A small multi-label image tagger, trained from scratch: 8200 steps, 145000 training examples.
Rows from block 3 of a small multi-label image tagger, named by matrix and row number. Rows with one number belong to one neuron. Each number is 128 + 32 x the weight over its row's rms, rounded and kept within 0 to 255. All counts start at 0. Numbers have three digits each.
After each neuron's rows are labels from the 100 images, of 14848, where the neuron reaches its largest size: "strongest on" is what is common among them. Only what is clearly more common there than usual is listed. The data: patchworks of several textures. In brackets: how many of the 100.
# u: gMLP up (value half) (model.blocks.3.mixer.u.weight, 512x256), inputs 0-255
# v: gMLP up (gate half) (model.blocks.3.mixer.v.weight, 512x256), inputs 0-255
# out: gMLP down (model.blocks.3.mixer.out.weight, 256x512, transposed), outputs 0-255

u.75:159172124094142138157033111143108038123193119103166098075149160060122119121083162129157112114092076154087138147144160125170102099120138135140130089169116125113077186116112086172052104094176098173130088139092100153139094145187204184108115093138159120146076089184163124135134100131094092063136147150175125162155121143129148122077099126157092097144111119107113136106161150145125091145056140133131140170134086165168139135155124113135069084149158140146128181086117134121177134123121138144148108119183183147177111144194139106169152113117185079126152108073134084160100112094114081095150095151058053141157118168109158173164120068111088091134121117172148107116129121087144108122129160115153089121114123102183140130204149151141106135198108160116146166137164139132152114159159106
v.75:181076103132167115141143103112136037158123120162126056144110156084098145154119127162127115141105081104147099112129095134149203125191095135089163124103133108195138128109108099173093107146178150096112124111148155107152132191095114123121086142093174176193166170120149109136147124113184087141151116131134116160131083170143105068177154146114155175105133114115095157106175111104168123168097152130108132153160152151106183169080088153126113074114143121156136120080071161058159132130086152239125112109186106114160152151100106138134123070078037100086099168120119109158088110135159111087072173103056132113129150087142112110157158154126111130106110118094130117158130106146141151184087127045129148120130085128125131132194152167092215141126115141173122143096118149096123135152124184
out.75:068073116134158135085153138123144190085073126174095143150133113146134125167178128145130172140140164084167126163136110129127132110092091130105101171085095100113243071105145164070179185109085091065134163151156164078145178105108081141122097174143103116144174183070127122062129121140113159168151157090122141098107113097126093177128166158120120144118123124141171109142043099124180164127180086102114116141131191125112134093131158132155164138125123141105124116131097147163117118108134148084119189180093119115103116159090165116118155160161079169138101154147121147048197125124081166201144162118131144118180134111114091134093151150122130151144166129126105144126127148154056172121169120185096189112154127136096101135083122091167161103025149117144108148136108102159094102132091101
strongest on: striped (27)

u.123:067165160142099074131085157172092214139118104173104104098065082098079126083166145170137149170128116147101150143156140155126102077104136109175098134178158134143154151195091129038148174122157106115123107100129085139104180127150115141131101157108164200128104162097140157123109133085096169149177144099115087129071129135113134163111148133140097123088099137162101107136130154201155115107137118113149176102159120122134142130118148092164145156136092126095125111217148106179085068089103098145169168126161102156147144156125152116175134131095122130178116160132120130131156114136134189162158146102156120079165143107081142128125061153174065083198128113140084129086142162093120159124139137100130188028120092072168100128080126167125144079141110149101115055137151133102101109144138043
v.123:115205119158097131215172112102124074212152133104119181136136105106147091123113101113107090163101143159115178092186130074145163147153149095166118139120130221145117141103074128085122161136106137165109090163068063100080132146140138149115181106140115130122132107108118168152152082099113134118120105137113156152105103166115185111104146119111120088144060169110104124193105143172133044102067120166125141120067069073185143118160138107113127095157105093134106085135133095084139176125139102192134153138128117164100188108174137120159067108119110088137125104177107148170144111107075115097141174167116134123079162159134155133155135133139209161124146059154079112120139108096127117090115140086053143188156119124151125137143127160073123118161114177051095160101166138123131123156152114
out.123:125136130113142084122181064071081098140113100121119116148107118152143139163149135177151139117128067105069116124133140137124172158151139132155196203148144145171112152061125152181144123093164102198089119106102115149100060145112135083082156148093176075082153090078163139201083160106100147076183109141071152134139118146165176111126151139112129138082092163170146110122169116074121061114154125189138125189099148063090153109137143081121156113156115151133149037130107118090105075070145075198159154102139092157184182160144138116124141121141172163104107102161104141168127113148131162073117156194126128116073151112156078113085073127145143107093130092110130135138131141166121158109071135121110106152125102115130133082110047138146128127133115116096140156088190121091159106174117130
strongest on: checkered (35); plain (33)

u.348:142128125115101189134127110111187078163164133144115170157139120134147081043131108128148112126155146173128130127184082081208100111132109124134119154168103176081155148144082128084087121091103128095170112183079147111138146180133199113123171121120160113140144117118123133099104145116123142152139166142170142105118113126069097135114128113129114083174109147117163155143068183186119119132103114153044128149079098130117147128163174159124070095190102131186134123089152118160161167100108146097095194129092117135101104142180141018082148145108096119123146128130165086105121122049048135041086141104111088159121109111069153193098173147124150156132072097155149127096210151142117141164125164114145116133089144114157122101133168111103123135115139102138104147182122147190152092067128104
v.348:182091199106189080154177120170075131131139150125144104135143110094165141149109110155107115111110101124116131097098073144125122126139140116141113140126125092156100135118129154175193094143146095175151144087119120096090110122138136136136121127113146153085204127067136157186122129133192077044135101169115078062089154156147100132152159163096134142066138213178137136105157088065104153147166191159132183075156149101078136215108123167108129170097108139122109077153108151111119118152181054155120093157131094156118124160153137153089143145150085146072119082164115153155106107173152085098107184151147132147072173134163109124082105148142123124102128120108144121117075167136148080128092105093147115070126049150065164112123073135120089139101114073167125050095140096122118109127139136
out.348:121179194111121140147124118152089099157087122098137099170087107130079147092162096119098197171146132159103164069128119095101106096103155108130168130124110158106112139123159109174215146094142153121140162096115141144129157140115166105148121119118175045081168127185148070113212071155112118075141137120113156117047123126130092155130114185107142140081134144130141083092131125111103156150170118208131137163126140150111158186123148192167171178087107171181075118180122120119097167158117096105103140110117113160158099153172131122101131191200159123089101137107126108160121156149154150157144157190124109075061173137152142132104077129104123179115141124086121142160103130105140114104183144099134110064131087111083163151096081117199070128120076097096135069153159123102077099105137145
strongest on: veined (31)

u.325:161127131132124187114102099117150109095131106209110104157121107135102128083112156086137118145184174115125106127145106091164130082146069140148079134114133125108159140164092168100099143105159131156082115160134099138132114125134167156126115121143154154195141153106140181082108119116137132157129171122186146120155165116078113147092118122092110132133142086120138185167103202152192054149154088122074147134151120151132111123192138091139109132176128121122197175098094115139144134097068125183127182131125139118098116146144158020108136148128079089114146145136178073155158117048076129144100172113101080074223087070088155150110167146129137082154081081163117137103168144132077148102170132126101115124092156123133066123144145138107213079100127179123118166157138153188111098095134060
v.325:099147142142159078157194148130121136128128123071155141076150120147161089130149082160146106092079059136122126149112154115112207132174183122117142073163164124160089128113145118136161171176097096096091122135099138056125149085119093097160129103116111126075103183093160139203126142101135092142111069133094170147197100179159172121164171148156165126123116159085091118171141128119078145139074163168159133120103092075112129120129160142116130134107115115118062088151219156120137139182153111157094094112111127116109170102137130165122152101095098168113119091155107182122103137161140128112144111115140165146063203189149098106159102151159105155141158147107072123168115113095145094136043126114110135097153098129093151145080136166060092183173131084145139094036106108135152136162119192
out.325:103138134097079149163137081166112177149083135141151121153139102106175147110146109106142203132108094178090128110166139126101081153096157094122154106109171137112116104025138026161123119084157146145149161092141140095123169136100191123113140178116138099129175135199131104108167115100107161080127109141109125103080174120120070142131119150159161133102136164105115095106156128114119152130211102171109131160155149177128186172108104156151138186118091168133106169110139113167132095191108151105108149130108095147144097117169106112152123179142126122123131157119085105115035157135120119122120150160151114111079134192190085117114049095107111129117105140068146150139084175205174109126134149171164102095144087084064157096066059098176110148137131122098092112186129156158148144075151148
strongest on: veined (57)

u.187:137084080139058148138159079135171150169125137164100118175097061137157150152109132121093108167164104121111129150121161114095141110150114146157133103135150139149191109156124159103137199170171092165127102109143086131128114109161120146108126168119153173146178119188101114099088180127105154158141182093140102113086177101103167125175114174083105138105113170132063140150105171122122052172090094143143140109150103088138101112176117114153122188106084161094181145125132171105135121155102146133147124151162155114129163140118163111152092118124073125141139104112106107151204140108110183136127219105129152069208115122101083127150095153106177127148045081122112144075138143092078131073169145143114171112102120032134098128121110138126215070153096184117090177151106159170109113077157103
v.187:113095107082204169109079117149106130145156073119121120145084157135096162098143172144141118096165183201126111197141123156183126064102102127147097121184121132126185174172130170118143172063112124102145094126093181168118146139146169120142081127126167120136103110123136134043060122087115142157168169103179151052077144099107116147162158142105106098164117081066091102124128168182153132151133089119093206154149115110104156133111125099148125137164101150128094109136113141170118134072137093059143129137166144158089106161134143111158148171177159135151134167103139125130118092102099146137124163120121107094186126043054174147101143117158114114135114123099138125067176133103105198166146150109154159111121098117130109186115183066136154097106103138088129123194151122140059089115144070
out.187:131169156111158122108116080136037084104157138172096089108057072170139158139145116136077155143145128103135205169125150130103115199115107131157132172110192122109062146151110196196138088087090169132119132099110137202138132078165124113103137132104106102102098111064137148172098077082069156142140110043167124141177115154149178077093179132140106136140155117126091121114093163174109075175114110165179145099174136136095156115146105093102129108139128141099079140124141126135083161073131112118187096135150146101113189155118130131138132103133198130154183097128179184153113130134110164131092113213154148130156125112116207122067141118191130158108137101164142132145189107098084133153120142140119118121124139120139143178118111120113132093096158124098212109122097116134143123133124055
strongest on: striped (71); centre pattern: striped (30); wood (28)

u.198:150160143077114156111100123121149075122165099172106125146112154105111090081082137077133114119212178139140115148144031064184092124136096136140124173102110176107164130146165139119095111058164143124160108155116141124146138149145214123139159124162141113187138086140125129081126104137135118133150185097183145081111151104100065140089110133114120105137154078133165185161081150148159112149139146137060125158113160139125133106168124136105109117185119129133099161099101121153182121083120102138116196116107137143089131120146160025112114143132094089120133158152157033150171106070093123137067178129102089140164074100081167187123139115108165141125051091166157121133170168099104136168176153158123115146101135139174091099145159119106132102098115139130129125191132168188106100072125069
v.198:214090175128166090168180108128081152128136110110134146109130123126176138147128097124137164112130076085107153113101114118147137143138144111120157242129192111133099098106112117209181068137094133138177131119125174093083129105171135140127142146117117104098122163129097109179159137104165172064116092104091146092127117141150153118103134187118157113088113178146151117152124104070094133113119132169180126047135139038090095150088135133114134146102103130129065121147192190116106119152184090117152093165107140129150119172150096153125125082155114181085092017106122177153111145156129115092127136153099138207088166171147158123130098133147116176175146146117108137155115133043129088128093114123101135153157059118119123110090088143134103126114133090131187103052139085154133118161159117
out.198:142164175078138152131081097129113114175066140127093141163122123105138141109128121049109165185169149154124117063162106087146117095086129096108118123118117150108113120071150115153197130102174194146130147116148108124159190197133189130112155136124141098093150110226160050085190147173102109076131180131176150107085108129125065160125117145116133144099143090119126104101108136115135119146209131190126111158153194173113128146119097171192174173123126158139125126134110119095089129202130134115103182136139127160175067136158144095085150174136155145119091170132160097134125176102124121135144157146120098092118118112100154096086103115087123167077122143078168140181087152140134097060164175107138092095137095102068113131088086089202085122105098122136122111190133138116084110096126130
strongest on: veined (41)

u.397:117219158167143147164181062143119105181158125131128143148087076107158127145120138113153134152111127065137162099163138125162160111138098176221052160161131198145147142134119184116134106148114119148116097102107100114106146112176120187116161086155133121042187061085101170110084100126163132096119121142142092108145113128113187208189115162124110099125140143120163097128104147142131133156086149140153151073117155101173156140169154114149156110137099148118169123192067098148103144041118171131164121140123123155131146115156171110088156062111101109096160087135139154183156123113135146134108128199129103058152107153153149129112126106160085121150121037142100131104147112095065098070084126132063161150131088103078109108118168151127117144137112153085080112148117088099153097163150120
v.397:192095167153121120160135116141153136171140142110140142112093093074138183100091154117128073145116127138106139146132140157159177096131114128123084102139142131167178179212139126101136121122106070152118094146100101135047152094153139217165130073128127120178119150173124156167125137131132099147178123145151116135200162077121176193160060110111116112077073126068030107137110163170122099111097080120133151088099043126147150109171171134143129107130107144161078133066142112104140143157090136107114139161132071146160106121148131128108159180104102116102071144086126127123201084141125112124139126130143114079100131170151135120143145163165115079170162102101091106103117089145129125159113157091125185046157126093108140170096069122144204095163119156117161114069137131179091099160182114
out.397:167122109125084115148173155135123121152140122147163161165159150111157099148146150189086073102101102115162165118096117126136110148045118118150143139105144163147168130077108151097098167124082161095166161128182103125039141109145130109134115160087164105113083096171086135115189133131146098183151082167066070103151155129118115111153115122128134103116077128162136113150161117125024122147129105110128163066119126118108158108113083172073092118126106092109066144120143104126136132141104165168147145178094139182127168133093056128150149101138123126119130131080179127120050123114105050110156094168124102142078163183153151131161087149129150086222178165123052124116158145088122174116094130179149161095202135140167179132138123120120086144133097152164163125051137095095149140178165120
strongest on: checkered (44); grid (27)

u.158:124165078162117145193122120167104108158171099135150127158151079101146140085155101120121097108158152149116184137154116097167117160091118169152100088185088165132152168169062127151160162083118103116131117138069110167113169186152173147116160141148189173133189110126116184063079190093104132121169139164134120102104087157097158101155065163116080089125059097046114161146124178189129078134111144168124156126068096111123135133133151105158094109170083139178127159152124101129073117132085115158119166138138137171192163150178153073120125127111120083095206120141171118163128071079086134090110152189116075106138151111097134160116189151167132147150131073124118131065154110146094096104124188119101163136103095074110110102119126113142159088151136115105098111133102137162099123160166096
v.158:178081148145155141150099092168134170118150126123129135152089125131151162087121167118109081077151188135079134155093115128205122060120098138110077168152149107077174155194152150098164126063149088147098114146112139142086114149172202173159117088210161165145129144100111144113139143107164157102158162142183087144111210101107102150147088150104083114109100134123101109139098118112121120094142137153096168160140110072140104120109198107153104125108098116109088108115154164115172110161141097094127119164116129192137091155125151081096172172129090116085085106135151134108179082148130101159171171132119096160128124145095152126122155111124124145123136122148114115069107168128067126145219129139115140117102079122048076166085092062103160076114100132145105125099161166186071100095212096
out.158:114122048147158103146167129142110103134127142150122132126152183149105100118186133169172107115123159151107163161057141153192126155093126132143123115145065171043128120100122097093124097097140154153112077122168125145169132130134083068133140044144123176132125113148172101165133144196104097140157145123123076189151175159145154018136105113136133125099123092161151143151077143100103119085099153099183145135093149120166118129123121120096098107114110054108119144197166133135137130190151127187146156131119112157142162082112126162114154061047102106149121116143147133108144122174137057141149084102171101143113167117146159138110126071190078156109147149126099100131156151068122113102065125127168128124168099112169107095168141081029088110160104109140134141111146149169119144155189190
strongest on: striped (52); rings (33)